A small autoregressive pixel model, trained from scratch.
Model: 5.56M parameters, 20-pixel images, norm rmsnorm.
Data: trained on rendered landscapes of hills, water and sky, 36250 training examples, 32.1 epochs.
Rows from block 2 of a small autoregressive pixel model, named by matrix and row number. Rows with one number belong to one neuron. Each number is 500 + 40 x the weight over its row's rms, rounded and kept within 0 to 999. All counts start at 0. Numbers have three digits each. After the name is the row's rms in percent of the matrix's.
After each neuron's rows are labels from the 100 images, of 14976, where the neuron reaches its highest value: "responds to" is what is common among them. Only what is clearly more common there than usual is listed. The data: rendered landscapes of hills, water and sky.
# fc1: MLP up (model.blocks.2.mlp.fc1.weight, 960x320), inputs 160-319
# fc2: MLP down (model.blocks.2.mlp.fc2.weight, 320x960, transposed), outputs 160-319

fc1.253 109:523516488462499504487484431520425519459382467526502496436488574533516513431476601570475491488484552550499415562443463447529499500517534486480572579492493477524527508541503513554567537479484559529545497498524489450487534481504472542462457490473393428516487513460522460512550568472555589447514520471489550524497568504472478403494568564494513522523551540494510554509480493510495496511539529515555495460511498508508533569386491523554464525493473488461486498498493504482510501530483502
fc2.253 097:524453493437487441461473462504479513493440538472398536527534506583515494501361448535511574491472514525487520493491475491506511536478544541478501475480460526600481519511503482536495570501518479539523543494456484465513533499457502494503517412462448488506476562497511439475538493452521556511512507489433509508519469503529564476486544503484436445455527488467503502522518578488490518511480478463475516514473455535477527518507515519530483471488435428441522486459472544497555504449439476
responds to: noon

fc1.400 107:492493383541472415486480517486522451504535480475507469515433517549510495497497532489501476483470471540413425515549464506472478530548557478413516488567496402561489427474507538502534479536613485512471453496516500554487465506492495500494488558482445463487492551498541564483586593487464568553527499517509464460522481493514511508520429489507487496471443548507564493563521457499511493515453467437546542502570494535470524491517459546473536439508484549527492549497546499475544575509485489
fc2.400 114:503489547437466491456458503583504453467537543491492535455494535535486521499509480578481449465608488471487540528598515527528538550494519489601569483516499527466500481465455511523453494480429479573541477404482548520510509467474488472508555459458425533530587465452478522505492529513550499449479512449512531523479505601469532490433531475494533415469551521427513504540555490555496497461450524492483473439526496490510467468491454438461519527431523564559538487471525483479437482516477521
responds to: night; sun or moon in view

fc1.590 092:463387457549560486535512512517472402492441468575490480444494459505479536532555567549538465595472535420489496479536509467540419537466539442513444518469549554517456479468569559448534445452546498534450473515476496509468494549651420500488452512552505465507515533508514465494499490543504509543551479508503507523524484484519459499513486486585495494511418562477536527520497448480457531439509564535540443515496528529452461508454452445465505511525523486559486507462553471519404544524534524
fc2.590 087:530514471467455577526548476549597413452512510555393470510561490551438514505484470503513568543518492513464500488509485507457485538544487485444476419481595508511463522409511470506528438502518499490520516478478506501483522506526509514482467486509487535484528512499514412525495494562499435607506548587477516466550490609489465497514488523490525413539453537492489531515411530518466472506530503415499482581489502529471499517354507402490496495522504492519489505485511496532451471519486466
responds to: night; snowy peaks

fc1.589 111:454491450512508483506493461518512475541507395552502514503473538463482516454525480578466533546526524457428479466551470502540505503601488521564442507518517524534531438418488505492457506466595517440509478513447551562460410493499461499473479460481492498506588511483494524574512496463413470503499459532498465517480482508540510467488548484462542520472462468407459521449524483532536453578537461455508484517470476517504488489535459587430437454475537421539471484535558387508512489472468490
fc2.589 113:483481483521511454515472517524483437509493441410553521431483543503489513520484407545455472406490505444527542520477526508479481530471525481594466531492470515478505592458470514558454445500437478505455551512483551498522527488580540435488539528550460472539462498506526424519504556549571556428483468508398491549472490451403494464553557475530520514486502495579474464436475471484488524542504556570556499490486476480454474519467497540532445570433514561519490518570483556549449488486513517
responds to: water; desert dunes

fc1.690 120:486457385466546485455481456409476481632511412546521506392553526496495547477518587508429457480535468477486403530495480492499461571495527464554501563496503456557571407505570565517536441504478477471580461418512540575488499586529497474474458520434568493473554492495527531524498559482399526524513457474494431434479537484459563509534423447415542465501463493506526495509534532468541483497516540471512525514530524467485549512479460447500479467495450497526467499589578454523492489519492499
fc2.690 132:446540460535521499571529519562458538464494486476503461467458494493502443461553539501466475456459560494456510495606536520473493544491484451525499401505424510502575524485497542527461494505505499501523484537436469545463527532457469529552483501523474532514463527523537495452510560496587515510575514508568493468540505506569592459524478519549455545515471535544515498483573443593521497476522451563460562538454553477503470580553460522502530505512523453519496540511535453455455509508537498
responds to: overcast; water; dark volcanic rock

fc1.171 013:424527500533499494474502496465521492496513479500463460494491469501537461515439471517492479542524523479429516545516482436538494467547547502496475478502507486529470496521512471463455533450528502483545553535473525490539534528489472431479482572527506507537524544463479532572500584473422516480494609521497559504542571544444495509490431370487524521498498543461520419476529479534499556484483487496502437538451436494509582485511469501512538471548493550536506512485503523553457570501521529
fc2.171 009:441531489519514479540579449461514440513395438441501506472548499499492456523517497492463505511533453427490511511502534499522537468533386558496460528509538475511540515510527467501566489503466465541467544504505472514518555526541542539502482509491539520485468472540508471482427589597485534547475583447501536544468516523422513500508451487511543584534472495488548517480503531505508547492517437466473442444454575530493561507569537501486504381586467561414422492502542540447503543481445473
responds to: red mesas

fc1.239 102:512517461536571552546476521547508410522512488507456533476483428547517555509480571514542500475479498462476533539503475491540460470494502497525471515493533529532517437483600504438547562510447482584505496509489535526413496523523469560550436590435490490472488506505568517455521501508506567469522502532471520489458533492499497531489510537553469496492469607470505616452463476522511432477507532498534478524512468506550468485453456500538535527548544548452496487469570466482401545480564504
fc2.239 094:563510470522445572545499533507517460452474513505313478490498454534515527516494493431520505571480471522442502449395444577546485505440490511477482446468516512550480528493498476494557472501533414501506514538544517423459569471479506504501531505518497523494452479498430434488490484558456506490602474517533470536580512504487533486506496497513471472492467477507480536507447510490472496479534465499528545549454530465555533520492564438567529481509500480498518470517446564549487459533482443
responds to: night; snowy peaks

fc1.323 013:495525504432501456498441427476524547561457558537450551515552488441455498507452501479485511547438444511430514599529421480485503493483511589517538511474537455472493530502538473466493471460510491462484487507420457557582563484489490419471528540479486471543441494562443503521515478457475480502539453559507502451496472503496440501477511427587520515482536529550501444541506466440496501511524522493529515542503460492481553429526515537548521483461597461536510549509521477491444464456553474
fc2.323 008:523543539458506546473490525501487623507459483506566533508536434569464498493473462492460582470506471494451515483541539462485458497453495519532540479482542444470540536539487503576501502528474452452554496441460467560434527493561463436484472521504527522464461513607447490440496491513515485523448522527600476519468533492509483474478448513453488496499512541468451455466516429478527503529457491541446542499472546555525603468534486568543488463487520475512537471516521446496514480490579430
responds to: sun or moon in view

fc1.516 013:538461516553545432529553493485504502541483521488544467458530549462476534538493495432507531495486502540488486532482565488506480485469516564541537518545542553586507539414403454471554467459463522556530494498473513526474488528534515596514480447468496486525438518520552547569476454591522489515537497467546468478506517432503482534479506369485514527494497519477556333488500508602464493407470572499503550440526450496449603420470487476514518486572548460457528550541492504473531476534473521
fc2.516 009:508478483448461488521484471450557521455474514528491461507512557490494477497479448541549488577471492530508461574531530459492500449516597465521507441490504502523560561561422492481534523509543540475542444477469560521525450444502558446517541494482538539514486514492513563546462478497595519497456465518537401461521559480513462450544481471477500457479485529560538511414515461535517496468488556481416520445483467537410558472538473490568469533510445463608474544492557539441466550489513501
responds to: water; sunset; sun or moon in view

fc1.177 117:515507459501579516545477505378477540468517459496542492451469497488484558551555550482488478543497479432418522422552485460569588499553463524481435519532461497464510471526520517517514486485500518517484453552514533512486505540524509480469495530521473520508533556468508554438517408520532486548486523497537471545510589501473503523488530496533467485540411515524445489464508482436499538488476443425501509468531493501536442517493521514500487525545412501432497510471547563468500468558487505
fc2.177 128:470498550485466467492465525507469468468439424483540547609548527446548475493589506473495510508463509480542462469462461556459529496513508536561505521483511478440519472494457475562485505505482511544558570531444483481489523513508493485417506531468476468498456455413496524495521509497528518469502433502529506538575475516536479469450530449513449535497537479535463501458501489512467466513500517516529487466402513469395405454524534522577471509484509457483438472432465541526463527478467540
responds to: sunset; purple alien crags; snowy peaks

fc1.354 109:463498455523582500474483548414462488472508451573535530516490491441496613505474557526536486412520512500510521479556517435486564492532445478511420588468526450512540526502483603489516531473457492519440505505488503546547482523553514487455512513541440410459500409517517565487512545559578522511461588495487564498535486450503442526533549436487519477446445537501449453463503433454539488492517518427498474517502442545550513529489524495498525495494471520494569522526505495528495433507490525
fc2.354 097:494549555498499558475482512521480500523518539466539541620569610523474504556513531527526473469561452524566495498478567529507437486510497537417386482446493531506429477512450458487543504403465488474510517519562458455534566553481498503484507442471482531449498530523498437550481500497485506548510437499533564463492505497533485546487563467464522408484493469484550459479479463468506481469496530495507520444486474486520498514489519476529501527492541522528512491452427512565480597467518546
responds to: overcast; dark volcanic rock; snowy peaks

fc1.111 114:510519492526552485491494498487444503531484445490525511536542550435511427530477548501504519482508435464480439518514443476518478520497444518509580545485480483436511490532483564550470472565556483487495504515514496540507452521502485463517488500491540488484541491408489517504552489508500546539437562510476437502472599498487504475513482542472523558505477506562647520463501479506465467522585511504506495508541509535483552571508495592463478497535505457504461522544519473466515527521427503
fc2.111 109:451474461561575507529450533484451508549455515548549520470435434496427565439524564518461472530474508491426518485544489514548549509588488492522532470473467451532507482563503541498535500486513441491501510481491534460446460457527521523465469476504497567464463389462545528476494533513467506487525509479533454436515493446494484531508495454474519557456505531507428563464508496413526539461533492407546523501556559453472506487505530472504544483522507485438486541527559538463504522490536546
responds to: water; noon

fc1.280 108:542493468537527455556516496545449452496462443608485496444492538503548504485525569504469518510502508470452526542562479504509432549501529435515503553444498503434531513529545487477517517470504484529488503534489494473440486514587433570559468525517492476441478541498534496442523513522517463422573575505419477505520502477525529501486502593531506519610484592531476531504488507560498463449564550466601463488470515549533493544461417530539572513555508476464479494430549497515447542481506504
fc2.280 110:564487504425521535489486467579506467534454492550484473498519562478468543533490483498490538500567559495506536498511426452478453506534508485564504522505553481496441544482530436454514465449488457517490534501505477505480506505540515544496438408552471462499420530445427483552368511511468541591551505521508468512514433483501437464529505422535504488532486480485523508482515543514510469522485527437507460530496495499534534498496555432476549441555519468555492465570497440505495464501523487
responds to: noon

fc1.591 116:448546543492529453538516470575467455495477342506540516492535538444520453457535500511383484507416442491498459431415503595480540472464531495517498551465476523526509577508511497519435447517497602531478489490500442597487520515489431514473474472488519511525515581530474490492532505438537576494515476463438511536552476460534417466596478501501498561457478507474430464496513486509521416472501585575520626494496440519544516472463454495471501504484518497559558518434467512482483512492466495
fc2.591 122:546485485454451479531562485549456558513560473467514507505540486447434438496519473527497440466439500531475505486422530416436573464465487488526484583534507523486512507548509531489551547438496517438584467504514445465506420574474482537547444500472469505504552562498460527468518492478538520481480548494453500501474514508604458497503505488486508515547466451509533459460500467540474492547564515594450552483480548574476439498550485591538470459476458498527524491426571526492463457408538468
responds to: desert dunes; terraced slopes

fc1.0 111:496484547578553487546504493484435384554447446534495508546512563498511537518491506471478523496502511488481464437479519407469445489591485496546527491435539454524487488504529518443557605446501504509422492515502431460503545517578464537508465508555490441498459440469559481518531504488484497510491555540460422495453543471491511458500520525530485482508506544490519495404464534459498453476567569492519417413479500550495540502464491570516507483512495463514452469543482558472472517482540522
fc2.0 108:554467443461560633495435482595486527474448488527487481485473564518465536562473486541520475481555513490464462575424484512486504487512468479500533426486505432500441500494521562427600536474523524447582500470504508502493452496535501496453500478472522551550504514533464533472440532507481557510441457516512483466437552464512486571448504499476458468565544491439503531468457504539476491481528560430520424524413470489568533479506571531522567524494497502497532409541480477423530469414507506
responds to: desert dunes

fc1.624 079:467454511462486531521531500503498498451530508556444460535473471549490490500510636570578482495474509468519481525495511411538492465491612479490515428512530561542431507502482530494567489473535515494460519489486525544482458536509449489587467551504509512526525475474514485507497540520507513536521528523566452486505555503476502472432506548482478469547398577481656484519531461525522476543500511476531451549506538499551534548449479495494497470453504542583564513496586521477434574482508499
fc2.624 075:514534481445519552522526462515620473525508475502467468502518471528357509503469495526492523497523479500549421526448532541483505493504494530461473435456688513500455499457525463498582469498523511487522534464489477505499568474530477498486474508474470546486494528548490415498528519533505488594503489659496513439518510583542504513457492497504498295489500521498516474520424538494473433490496502484483491560479500526532535537389510465511476502491458600486468492487495473496476492454516545
responds to: night

fc1.592 111:471462505499535539575526510468444487499479494505576484392453457530485525502552482565467437571506484495464424499513518532478531538551495472586522451519484524547469476520547476490572460464490525471520449480541544471492500501566497438500468536474416456508478617550591526566602564468492485564557413512512483576522481493493472502518491432428519523427469473519568485431518464490576460527519586578504531484547523477531544523441498489528488531518414476558475484480484527491475490424504483
fc2.592 120:453528597577512508481434583484573492470528528503500546497467484535501519516478495419545471537462480532521588520404455517507482515513489525461497514504507452469547465513515476480444465411574481537439460513493475407428469503469498492525510511515543474567505479551497527455520443561504529525509508447537499358528459479502464570518473509485488425507456481478547529472487478477507584512515542415525509503466502492598533469488509470517517491516478554516501522512449517527518485521544523
responds to: sunset

fc1.93 113:569539498547470565544531496453490450451410460538482551510481513445517508559464454517494466513483447493462481491522476415572513473441514502472570541523504478433596522486455521514503565513515531582479449594544470468491514567471464477538450577502457536438467464494567515491477468422561516401506559492548539576514504449494517543435538508491547511535488557489472479503511492487502585451493475606511483500489426572561424517488452459494585499474558503511522494482492554444474459470508513
fc2.93 119:460508463532521509451465451460508467561561466508512510474475555541518482439538491450500514498503579533527537543486472447500485462576513469530472486521466445502491584510478473513483531494488469385455478523453477534508505505574531526427546497481488405491458472484525549431492515484560569540480584516414488468491550507488536532548544531474514493513504378543353485478497473495524528510518523421469494497477478479529571467397560551526512473533482499429462526521486475510515453480469514
responds to: snowy peaks

fc1.568 116:529455507445544564551556526483495500500533501549539486516565436358611429453497537523476518548441532438517498497502491450505480469525520479473465464436488470460533503515458549574479484538431537534525515545479471507474491486479469479449439429554536410508397519482561470537515480526497426462469514447466548468498461422508418436535487543478532506454532474567494505488513444496517426422541468508540549520515483432550506552574427524537474520516454502505506537471527464468524546495382477
fc2.568 117:505517534511490541535418478500497515507505545504525503420483584445537460492440489562567573528493454448561539540531518486487430512506446468483496476507523458489500527497509567484465535596491506510518482500537474446485527436469486531507505492532516449555481462623565482457488472523434469506492470520438508558483502472449494495544437503520482449531526459504488499464531488501470508448540483421573481516493488489516512503543496467579463554531449560547511493491513473408484532471462517
responds to: overcast; green hills

fc1.97 013:506493508507507484538529455525495520519500512463574489450581487452524502512448506524494485425491557470467510438492445549556568511512510470506471490529463458472437542477486493507467477488546534512488518538503529529457516537507500511546499505461498470466494481539468531508546435505510501482488419515471559489544476477505457393512491519534524458560443497509505485486486494642528512474503481535517500510455428489466465501488523539490407425515455487516461423536522478507559428442508526
fc2.97 009:475496526488489542463504475502551491474525491523515501483425529529472478552480552468449516479567462462572542536508552512502499517564501548471504499513430552540548544495528503527473469504455402443531498478435440509452482501553474509536600524500456509471504456462491458405426530532473492491476504500482528589550545516592410526590462511500460469484555465529474495498477494495530468538515530555375439498465490463495498532475458457439550520542445513471529466562494441476498432466428423
responds to: noon; snowy peaks

fc1.240 112:441493513491563477498490420502496510451491530482554446373522505519501558537584516478501515473527456455459519449507515465511564530513498494600483583528459522469566456496569488503438506473474506502566512535438617531488515492565505448440452493490576433547526450513527458502469506492480524550497522467431504549601478466504533452572445468517523491485517489490429528492599501457506501528455521482505499440513465536565478464432462467494535534504447460513510484506576511521530456469461436
fc2.240 119:471484439447507469561454533491453506495438526536440487430513521477533521465494405474533528515464551500482559501560441494463496523457475507518505521515483494554512507508519477505455459548500515554488503425540471468459535482408426512548555557599465483474456537482534488472493464466483522476527463469500497511550428487469558447538454463526413468486532459542456522462525469521534514468573493485492501487497516527486500514515469521518414504559503481469494510508453413440567518468474504
responds to: sunset; snowy peaks

fc1.322 111:457562496499529498507492435442494504561478510451518481476448499501599497506491522492438479509545535483428578542496512528532493576524531505522554611428481440482513388472527505470512588557569561493509458481497523519472470525585469503509465514515546504448490491455494546514513631498505524526478417457518490415483550475502555457467448530517538497501480504504521552503494515507465500446523510461598547515544553576430527518558523535381463438498567466517495486467497513487493524602479507
fc2.322 108:503449518412551532465536500487487560511558497449492523507468484460544494546539471496506518473532564495543470452486500516492555465572511500487526458549467489428488546519461480489508525520538521511508481460496504554517450507444504497445459471490468501602564518527503567512437566466554483472462530479503471445442537492481540507516479549494448600524564517502467456507551478579506448539466563452542532561576492443450421467541506499485477490465496511525486513527569524446495458501456493
responds to: noon

fc1.59 111:473460408555465533515507442469511469497492452528520545520533586496568545483536505496447544474515483447414516519511491476512471475512514438545467542475506507498550541442477533508446498456531505507515480463484524560481546513536406501537481530433459467446508521480520452541453537446412488424507547477449541543491450485569557481485562491484604520458491542423473555514568459506444476509383516462509516517494517559536493562520427526485479510519448387497520445512558478451537452524453575
fc2.59 104:545611547527477456481472501565479632483490433478479469493523492487558437546455545510535515502511500481486593506460391556429465516476477489456514526476452464497558450557537533489459589528444549497519494545486524438460506508469483510536464498503536538489493495487482540542472372505506532469466486380486528545442542507492506502533481556503499588501504496542511560550536546514468538465527459511551534481486504486467474513616521488442563481519462445457498536453521471469560522536500413
responds to: water; overcast; snowy peaks

fc1.717 104:455520492437516503555521468515496504423526527438544477485524546434487541548552551604475406470519436463501426473523503576507497475503484441499512550542490535539511507522456541421534442472476518501521470495484536570513499623522494485533426526539470440468515498519532475575499562499493569549534524486501559502526512484535499516475447453509473506477472517480542504466552551459522502529573529601502523481572540570509476529500514460487500535487456502572586516556588485536407573469523486
fc2.717 094:507544551527491671486481516518508514485479511378477506547516466518485484455498518492551491567493532523511486479489513534525507428542529498461493395493589504519541472494540483469617454439568484526523469561459525487574505580533523485464498520450542452499466554516497494534520501490449536491480511538551524456495512454490528523456504510448488475503508461472483522494496498462519589550523490429507424508533501443494522563456523440495479534456495516500465516568503516556419530465527508
responds to: red mesas

fc1.68 116:469496507546572541510514454524477502503427447530544501410500497542512487458474526486431442430468562524446511513446513432589550488499538477506517619466481500471473583482554562443494531472541537493467451492522447506506429519576460531470475485552497515466444545509514450476491534453478550496426527479471558462530456438468449456535513504515590539483535471507469474449491447510486396510538508519521506539457490532479509564449508491540535552478489489486482521529539568486481549538458471
fc2.68 125:485477433480383535483568523556491463476500485545486498565524467475525506495534486559550431446499504585492433451489476462494476530482477460441466446502524476483471517455468513503536540470550481439558514474494501563539478508475510531460505468509424452572536501487465468487538462488513396509466508534526643512533538495518624524456522455513501416516503523429531491480541551520454540527500503410450524509483464534465425471531526510514573551515486436479519512483541495451549461374493553
responds to: noon

fc1.223 113:453534463462521388509499482456482546442502533510577474420481491454505532517498499559544445413471483503510424502521518458486499411443444442493493516524452485489488542490475598501533431546460544490445494507488554572487501608586526410540448527475426528553476548490473484507547494485513552540530484464499613591559515479464491528552450463562508482476436544519512494480512527436524441435415547534501517540565515489488484524478494466542542535488437494531491500553532490504474489538493459
fc2.223 110:449531534574499540564449453443559444476534521499571500473502558528557474484492518444437473450484530600516499617417520527394516467513412433506458527494490504423499548489464456502484477485451493443467490469480497518472504498600604457494436568473512531484478456522454488450502498469434477485492486530472534493493476485493450572540495521515507501497506503528537449477493478524540491443503553539443404531460491483504573504487483480536554544509485522510467487480466529497460448542536497
responds to: red mesas

fc1.745 112:506531535562541520491543350492465425519503447542471490494484484454525578539508510514406415500576501537500481542488469504535484514479548528454577560469512416462502457539520570472499586519519567563438507508551459545499515436618476564628486575497542491512450504480494476527455540521530502407519419505502578534481527477467490499472485521533496511522514523508539490475487495522488432528524512526506505487504489550546553521483466525502543455449533490511488525484534526536503549547447490
fc2.745 113:487524475478565500513561536528455550502493543437548526516557506495405517573486502543548490439500477509473520486477537525499505499521477565527501554529507479448509440494602511512524503547487530482523541476516599565486500526514527471507479502535466519471486453507526486477490526489576487481468518609511475547461469454450495484519481443510562503512562547555459501444456493447516500534565440467522463528585423541493483513525455511494469559491497515523474498453565481507491491456556473
responds to: water; overcast; desert dunes

fc1.574 013:546477487502519443468429550460577532460420521501559635457550483470520558492526477525534466463420454497526491572498516494547416520471599496573487513416513520463477521499490515444553498452495485499509465544503504506468558419504528483447508562508512503511488502406525520585506506441472485475585496496481526547472532563502521529476492563520476499508537565560484452557530502540540457520518495506479581499429528513440578529485553489528470559395614511474504516493489462542484508489431438
fc2.574 009:493552491499573483402434524486510565444511503594477473517530506501527413439466442492423457470442495469520453462496478499535457536422533492553463478538496470467543465526477546514498552499462511474508549517518494532422552518524513465479504527522472438481446498565455515509425494427479497526520556458559541478563514578446528490512433442509551486502445600492442462474479441438484502524479491480482482454457493547485534510437422501516436503478583522601559490509529485557476473507534485
responds to: red mesas

fc1.494 115:505446475508487559538509568479495489535453493574485540517557463526580474475423513508515517557510529511487526529568396527469448429533512485402514530447534443494496428467507491517547567486475493526514515497436538583470467471527476483554448597512523485469478602498603501507546479496471472444529525469514501506529507515526561532516507509437557461486470538510517528466515513490523461445537509483565544469509450541579569475534417491525496433534416470512486510470531476422489521479440459
fc2.494 107:481550470512476457475511507562532483482534505472455518520591453560522474489508482449519596527539538488584470461477450458522440532504520487464492407503520463505423551456554477561496439523597506550453574493470482490549501487492535515494516493506518472510505525533448423513473459461439511464488502452499533480474479557492539491520505497436498497448487465509468480562562526520416548501489445432560528511542400492422511513474470487507462470509464516518493549444497532578492453569479485
responds to: sunset; desert dunes

fc1.615 115:494536479521518472524480417459498508515451478528532464442480499506492516505465487493440489456578534456456420549527495441607428536531561499529548498483417476490475485514435514514480456504582526471441381480518554488485518480577491488517490478543524455503558511465517501479467551471435505511488493504510582502489480451420438506521497501498488479486497508483505533493566455471475523504504499536540509509528523512430497553493508497442496484496552445508476499568574567498479475513513482
fc2.615 115:386510504460522479472495521484435467463527512504552501442528520513598473538560458509508448448481515488559548496491473494525478472481489513505461575517387483472549530456414492547530523506513559476491521486506495552483526596472476492520515471505485400486499400484523483480472484488539485461509560485477527510515494567480528469562479484468547472386513487607507484460573474501476491501529547562517544478523479530561512496495446525535350494511510483507474433487496460568494481520451507
responds to: noon; purple alien crags

fc1.579 114:463508472505454483497531502546456471550469464455533540490539534457515462539532562538430544485517440480508467533563538511479520494518447483537412551514536513453498481513470535566448408517447480520521509538495509584496451545520484509530462513531517485496517507508445499489500545523455402471544543502530533482503465513600536469483530477478565510433440591504486474443535472528485455485368545462507525553498510496535475505564494467564514556497482482570549465487551478504442484466524547
fc2.579 126:504477512437545526489569452548429507480439572474548511446437472419444579519426448576466464488532545480532452536488560460504545489465515513532514495479506528519477560473571510489498483458504564496509493455504569542496564476562472450495458496491537473560546494522485509528486570515510503542403435509481505497497500472503450493501539454478528493434530485445444495445540514452464527475555491534549385512527517501463546558520524507498460561430547499542506505484501436498483492462494477
responds to: overcast; purple alien crags

fc1.18 115:479509461548524474541524456518468433473457452523569536493521546546511509475445559500456409482472629489487464531487515564456459476483542501504506502467530444485490493472422586452558529465508501474506507457484485542497455577595501458515486492455478449502499481508495520488549622495494534511485480501475575501514496472507435480492503475503477477518468530556580472425484475516487488488499527550523466520456590557460548534515582543476513480452433507560503528531681539478460566542468489
fc2.18 117:449442590510478531477524518530442514441512496458561500534492447460511490478502632611532450492485482548499540474449536488456516499467531455540483461487494551521502573493458506511524477433494437447471489498499484482516524462529520494473512558451433468562477539518475492457525545513601531519546466490517517462537566502498483500438542501564481497482487463456510467461513481536491539533441494431486513495468529451508513493525536441547486530486478502520567547454501552530418518422554506
responds to: red mesas

fc1.571 013:553478510507529494433560486453518481467504539470430476466508510470482455435443536380501523498522579442466539461490435475458581527550517425474506511488485545490478507429436516592542485464453481454472523521549535497572495509485538436499504555489505490505565493486518463522501517481486489539525494473521538493472480514456504492467510542511465458489526432463488484492435421518519510580492488545546519499554377486557531486454478481427521419588566516441446401466476485519514480495537537
fc2.571 008:522455506482484501488529455452563560442476415493543563481493536477577501423570528453476464526529513434619492476545500432505609529549491490510505497490542497440468467473487545573568502519469479413453407577470581475452478523478534517572476458541531493462519520482517527499472506499483516501509564469504475521516493504554486451486464505469483461534514514524476531390464531542515476550481486552459466539486536564443461492481457532497580405521529469410506527502498501420452506527481514
responds to: sunset; snowy peaks

fc1.144 121:498467495484516591546462481513489559475498440519478465485536438464501491476496515515549473489501498504482524503450498551519439512493550438437486473484469486510617531483536550522561463560552635555494446592392488522471513552477513482561475427505475479492527562496545469543493553436536486465505523466518516481515511492445481490492470523522521480517460523460399565501563495509533448488549476437539523483541414521549545525438416499439544421520484504494542570460516437510485464529505452
fc2.144 133:486506518547521573521432505439478492525569502489468465477443537543488535565565470497498538473556493506490457556536482490530533477539478478410505531510485480484495436499517472423466479556473542484458456520522564572492525557524510522539518489507525516512540539436539557511462548489440313513551454575498468473513525598451494519548434544473541540549536531475518547462454508538501399445486544569537508514584513442505552409486477486473513499544579551451495471565450404460512478514530515
responds to: desert dunes; noon

fc1.470 124:493522523527494531550460474507433431590525491497547535554491494471556494506543500486505538438449375497440506468541432456468575516513545481538459525508436502492550516574474474497459480513515479460507474569481515493437550517511510429487483481537538494493537510509524516532480495476470523406503393504504503518551567417529505506559478477439498564567496501447491508513505519508505475498459526525561531503477536543518464457546481438432514467507490464507573593507516556447466462524468498
fc2.470 138:526545473555413506521501448541462491529498489496548557490532460541506462480508492441464527499406535479455537535529463474498454466505564474525469482500457493609481532443500572605468536475499381517490481523433519459468502438531548458557521515486470577525507490553578464474538545518497595527480546457448471438512494450544476533534583507468504534460457449496473499516483556517531528494524489489561506493442465572542519495525539537578477496471471481433564571492469490550485498473496498
responds to: sunset; red mesas

fc1.729 126:471554439593517535519481452527456491577490447520599503467478513420473500486550500536467505419389494521420501478463533429431551548605472486566466542470465503489480556633466509444456482483445496454492468502487491506485525538564466497506508477499486509508508482494503552477493536501508407495478494526528462514494518485521546488519489532462482535514479512459416490446494528502540407481498530467527498506511602504538446487527563497529552503527476454478489494491537500427453458511536514
fc2.729 120:504517552487470550540576525496421458558436470528526510499396546441443498404529564519517467554471505535502444435519566449497458477553520457489503472502523512559511522546514486510499487512524469481486467465556455475554474517552492562440450516508473449489461544475466467487569496484464560546495437477492468476495464436535471472512582517490511583494473500493506390473551469471451528514484458506546500516473526446455525552519456479503515511500553511587553527557456544553490552495454508
responds to: overcast; snowy peaks; dark volcanic rock

fc1.760 014:502483498505476471476489559481454514477483555564537499528494476472444468459546450467492515432421512438516453491480478481520402469545552462531565506497552487509481484479514508496592500414493506478396474505556534500558492473513572473491463522491503485473527537540502467528475500512478497517515574432520467479579545519526517472429462492521491482490514466412495489450497516504448586522481527514464519446464458435497467469445557488472498416606512509449455475454494500507436479527443437
fc2.760 010:512547548541440502548468492474556512446368442610439452496488507497572493483548521453481551574497496488584460534557428478503464439523534516490434562519521479522520438500485450495526558519506481409503528507495529515474512492475516445584482491479539530546482552494486509552500440420532557452444546544478450480524510558478544458447464474463507473502515443513491446400510551485426509510487504524464480504477463491483548518494542468506520455543428461519516561507580520387420525512541538
responds to: sunset; water

fc1.681 112:537489447531589572527434488527470498463463549549475548396453467523464613554517496505560448509469550510475522487523538449565555522482434483475521515543494499500550509540440473475487528502496519561399464570497496493467442584484463488507454483491509496551509585462475520468507502451489496516507538544491467530607482509513527503550505500560478523480495524504451579447503470526510557449507556497535513510470515486544512485478494499481540495527514452513489500543550460404500452528519507
fc2.681 111:568495554601507577552484491540489440523572459507509543525469553482447445535517526447528433484524480492545480514494561491475482467510498489482489481504501505484543472491527451511521428502523454474472493505502455476467521548470502479437459501496528528502518481491513508452446524468515551419515479534447509488479540461499445533546477515498536574477438501520527553396428459520501501503528556495548482562464536486480625497495523500439509493504481499531536541528464487532467468575590489
responds to: snowy peaks; night